A small sound classifier, trained from scratch: depths [1, 2, 2].
Rows from block 3 of a small sound classifier, named by matrix and row number. Each number is 200 + 40 x the weight over its row's rms, rounded and kept within 0 to 999. All counts start at 0.
After each channel's rows are labels from the 100 clips, of 14976, where the channel reaches its highest value: "strongest on" is what is common among them. Only what is clearly more common there than usual is listed. The data: melodies that start on their tonic, played by one synthesised instrument. In brackets: how many of the 100, against the usual share in percent.
# conv: width-3 conv, stride 2 (model.blocks.3.conv.weight, 192x192x3, each kernel summed), inputs 96-143

conv.95,164,221,184,135,275,178,170,123,189,192,148,119,242,209,205,131,133,186,176,175,257,120,268,231,189,181,155,208,170,201,138,249,175,202,207,133,224,271,155,205,209,205,166,205,199,165,210,275
strongest on: the note F# (90 vs 40.1); square lead (76 vs 5)

conv.177,153,198,209,165,204,233,251,181,200,187,157,176,215,213,240,231,196,241,247,201,187,158,185,237,178,166,254,170,173,157,189,195,195,236,205,170,179,252,280,248,230,249,247,129,172,240,139,155
strongest on: staccato (63 vs 25.5); organ-like (61 vs 5.1); square lead (37 vs 5)

conv.92,135,194,229,237,206,203,204,247,155,217,189,278,256,316,198,295,131,248,200,214,186,167,255,172,196,158,149,232,201,238,194,162,166,206,215,232,188,194,185,202,173,179,218,279,264,193,215,217
strongest on: plucked string-like (49 vs 4.8); harpsichord-like (26 vs 4.9)

conv.21,171,174,230,188,225,242,237,155,211,230,122,180,183,158,224,187,250,246,205,193,192,203,194,177,187,252,222,192,177,205,218,195,165,219,175,211,250,230,247,227,207,127,123,108,161,216,172,233
strongest on: the note G (79 vs 40.4); organ-like (61 vs 5.1); staccato (51 vs 25.5); tonic: G (29 vs 7.9)

conv.11,218,151,269,174,167,203,274,197,167,170,197,144,177,214,243,292,224,241,184,187,220,145,167,177,286,249,238,207,212,214,199,91,237,260,157,231,124,127,212,165,195,211,234,266,182,255,238,189
strongest on: square lead (47 vs 5); organ-like (40 vs 5.1)

conv.56,98,223,223,244,166,203,235,239,224,181,164,244,171,140,92,216,214,217,205,195,266,242,224,164,166,165,107,246,153,181,229,201,158,186,223,153,219,193,217,210,215,187,197,185,174,267,183,181
strongest on: the note D (99 vs 39.7); vibraphone-like (41 vs 5.1); tonic: D (30 vs 8.2); organ-like (29 vs 5.1)

conv.110,171,232,198,150,167,169,215,272,286,147,239,178,131,166,169,284,156,138,228,141,200,266,177,126,212,241,225,215,221,156,161,229,157,229,197,162,188,169,219,170,187,231,228,232,180,208,208,230
strongest on: the note A (77 vs 39.7); pace: fast (75 vs 32.6); tonic: A (30 vs 8)

conv.59,141,245,179,206,225,215,169,226,180,251,246,224,208,211,171,211,278,237,187,248,141,236,154,191,210,188,226,167,223,281,217,138,223,170,157,244,245,177,134,216,159,222,197,235,252,236,203,241
strongest on: the note C# (98 vs 40.3); square lead (72 vs 5); clarinet-like (26 vs 5.1)

conv.23,72,192,238,249,210,171,202,197,156,206,163,237,179,259,172,213,198,155,246,233,248,202,219,162,161,179,205,160,160,213,172,229,205,129,179,146,213,266,197,196,183,240,222,233,204,129,227,180
strongest on: square lead (40 vs 5); tonic: F# (30 vs 8.7); clarinet-like (27 vs 5.1)

conv.46,233,164,174,214,250,209,156,190,239,179,218,211,144,225,119,245,235,179,193,255,196,152,227,230,248,145,235,184,178,288,213,219,251,192,132,190,220,197,267,212,227,184,162,132,209,192,266,224
strongest on: the note F# (70 vs 40.1); pace: fast (61 vs 32.6); square lead (60 vs 5)

conv.65,271,216,186,193,195,220,220,222,223,169,188,170,207,221,172,128,141,139,113,199,240,190,194,223,166,111,172,159,217,102,170,155,219,248,194,179,144,200,252,210,157,225,145,329,172,233,188,230
strongest on: bell-like (83 vs 5)

conv.67,171,143,226,179,228,263,197,191,176,198,246,241,207,193,220,156,206,171,148,269,243,230,323,203,208,187,174,171,190,292,207,202,178,212,262,200,201,226,162,234,228,151,189,144,252,236,282,233
strongest on: the note G (94 vs 40.4); pace: fast (61 vs 32.6); tonic: G (33 vs 7.9)

conv.105,203,185,157,181,225,210,159,129,211,209,245,207,164,262,208,220,220,234,216,271,239,222,154,280,260,188,300,156,150,213,222,221,177,168,183,186,196,213,239,244,235,249,233,264,202,269,219,176
strongest on: clarinet-like (25 vs 5.1)

conv.191,223,266,284,164,195,187,166,165,180,146,209,220,108,246,190,108,214,250,185,209,244,202,150,188,189,192,165,202,204,202,214,132,201,217,173,146,226,214,127,204,174,204,185,202,184,170,256,203
strongest on: organ-like (38 vs 5.1); bell-like (25 vs 5)

conv.156,193,261,171,210,198,226,254,152,171,230,140,165,211,154,215,174,264,218,233,278,221,217,173,167,171,214,221,190,183,182,172,184,128,268,192,215,218,184,224,175,161,204,205,176,210,163,211,268
strongest on: the note D# (72 vs 40.7); trumpet-like (33 vs 4.9)

conv.30,251,203,124,223,162,233,170,263,206,240,224,178,223,258,232,209,252,208,259,198,221,174,178,243,142,187,266,212,246,226,239,212,160,109,208,259,259,177,170,161,161,185,161,236,259,221,237,76
strongest on: the note E (83 vs 40.2); organ-like (26 vs 5.1); tonic: E (26 vs 8.6)

conv.17,206,263,140,233,211,194,207,176,227,208,238,231,144,227,223,223,176,141,136,244,159,171,248,279,209,252,131,285,247,244,152,219,220,161,132,179,207,210,211,203,211,193,182,178,229,166,189,139
strongest on: the note G (66 vs 40.4); square lead (57 vs 5)

conv.140,198,279,184,227,170,160,147,165,147,210,303,195,241,309,249,249,277,131,117,248,252,274,151,178,191,125,159,124,166,208,161,179,262,163,216,208,211,215,204,201,197,210,243,196,202,182,142,205
strongest on: electric piano-like (25 vs 4.9)

conv.80,133,259,184,204,288,213,207,190,169,191,163,243,212,232,217,162,180,144,128,148,142,197,202,187,187,170,230,223,169,265,247,148,180,233,136,253,268,203,136,230,211,218,184,161,163,289,299,225
strongest on: the note E (96 vs 40.2); tonic: E (54 vs 8.6)

conv.97,276,197,233,172,219,157,201,183,262,238,274,243,112,182,209,194,180,222,166,246,161,199,201,186,160,177,221,138,105,236,155,220,138,156,211,179,194,137,177,228,167,160,187,165,223,180,256,193
strongest on: the note A# (84 vs 39.8); horn-like (35 vs 4.8); saxophone-like (32 vs 5.2)

conv.188,170,223,177,156,188,195,200,176,189,170,188,185,136,163,240,259,175,225,175,177,269,197,174,257,189,279,129,266,193,185,254,248,226,190,152,276,255,210,219,193,199,235,154,245,183,202,201,137
strongest on: the note D# (88 vs 40.7); vibraphone-like (40 vs 5.1); tonic: D# (38 vs 8); instrument: organ-like (32 vs 5.1)

conv.144,239,239,220,215,198,206,156,260,254,157,275,135,214,239,130,163,217,171,197,194,221,203,215,193,114,150,227,194,200,195,226,147,228,169,124,218,242,242,218,192,200,114,229,261,226,267,184,182
strongest on: staccato (58 vs 25.5)

conv.60,231,195,116,122,231,228,184,207,225,175,178,246,208,250,216,206,234,162,146,233,155,195,179,218,154,237,172,173,242,222,211,265,175,230,279,260,239,176,173,259,174,150,244,176,217,129,165,219
strongest on: trumpet-like (33 vs 4.9); horn-like (28 vs 4.8)

conv.130,130,257,212,204,193,205,123,240,204,177,223,123,185,185,229,190,202,197,253,205,194,258,164,242,151,190,241,131,208,177,146,242,178,190,210,170,183,154,164,280,167,153,191,240,156,208,258,295
strongest on: plucked string-like (25 vs 4.8)

conv.134,224,173,192,249,183,190,217,165,178,219,185,170,157,179,244,245,167,136,192,222,183,207,219,142,168,259,184,269,207,158,270,218,214,151,204,184,132,248,232,238,225,169,175,210,219,189,163,240
strongest on: the note D# (71 vs 40.7); square lead (35 vs 5)

conv.141,207,198,175,170,182,207,195,229,187,211,200,174,195,217,192,212,239,180,236,207,194,205,116,161,205,138,156,160,228,215,231,247,275,235,185,209,197,236,115,239,190,256,198,177,182,171,155,244
strongest on: organ-like (74 vs 5.1); the note G# (70 vs 39.7); tonic: G# (25 vs 8.5)

conv.27,209,210,190,139,188,109,119,232,151,189,241,228,219,221,291,221,221,130,197,190,224,201,185,167,175,122,226,178,139,204,212,219,204,237,191,179,198,219,194,217,181,153,139,160,201,240,208,235
strongest on: the note F (65 vs 40); trumpet-like (37 vs 4.9); tonic: F (30 vs 8.8); saxophone-like (29 vs 5.2)

conv.94,161,133,206,218,182,245,219,195,236,203,169,246,150,211,233,246,196,146,241,164,198,115,162,160,227,236,202,173,190,189,230,140,250,216,203,214,184,221,254,174,187,159,249,262,183,169,212,229
strongest on: the note A# (88 vs 39.8); trumpet-like (31 vs 4.9); bell-like (25 vs 5); tonic: A# (25 vs 8)

conv.61,239,188,199,183,223,229,238,201,173,233,146,208,223,155,190,146,177,232,171,205,194,162,212,238,228,134,210,184,139,144,195,66,135,165,213,239,168,195,214,253,103,181,233,280,169,129,265,200
strongest on: bell-like (32 vs 5); clarinet-like (30 vs 5.1)

conv.175,167,249,273,171,173,172,89,201,188,169,205,182,243,155,210,175,208,185,174,218,188,349,235,198,205,150,207,208,277,168,211,192,172,169,113,308,219,258,204,244,183,204,184,195,209,185,217,170
strongest on: bass guitar-like (37 vs 5)

conv.74,166,238,131,243,291,233,262,151,227,239,199,170,128,165,262,251,224,218,287,217,143,198,236,240,179,169,305,194,183,195,162,169,189,131,219,158,235,208,197,176,128,142,249,218,274,214,206,186
strongest on: the note F# (81 vs 40.1); the note B (79 vs 40.5); square lead (59 vs 5)

conv.157,230,170,146,122,150,199,194,189,236,176,254,182,206,216,221,224,153,177,229,230,184,207,204,225,230,217,190,189,176,232,159,217,191,241,205,213,192,178,192,177,162,140,179,269,228,255,176,190
strongest on: the note F# (98 vs 40.1); tonic: F# (39 vs 8.7)

conv.37,141,196,269,223,117,191,256,196,223,196,192,145,221,217,179,172,194,180,223,205,228,214,131,221,198,144,210,200,187,167,255,210,144,199,267,188,174,270,252,188,202,194,191,242,175,301,173,207
strongest on: the note A# (77 vs 39.8); bell-like (68 vs 5); the note D# (66 vs 40.7)

conv.108,209,197,222,201,212,270,219,218,208,123,257,147,167,196,251,238,271,201,244,247,228,205,176,264,137,217,154,178,199,211,199,190,173,225,210,185,249,177,162,238,189,231,134,241,250,192,136,143
strongest on: the note D (81 vs 39.7)

conv.70,136,196,174,252,241,195,217,238,191,180,279,259,263,190,129,218,221,146,220,134,191,228,226,217,252,187,230,182,156,186,190,232,167,162,234,216,231,214,180,108,170,252,165,195,230,184,156,186
strongest on: the note C# (67 vs 40.3); the note F# (65 vs 40.1)

conv.5,146,187,181,279,155,134,194,206,210,203,273,204,123,215,35,163,241,174,201,229,192,281,258,226,127,174,207,185,149,216,227,243,173,165,263,127,182,218,197,193,182,260,189,218,254,229,154,258
strongest on: the note D (82 vs 39.7)

conv.104,168,191,306,191,179,183,160,148,188,203,164,219,230,191,181,216,153,218,130,229,207,219,292,244,180,196,211,214,228,190,194,228,274,187,171,170,163,205,188,251,237,135,216,167,192,165,239,153
strongest on: trumpet-like (46 vs 4.9)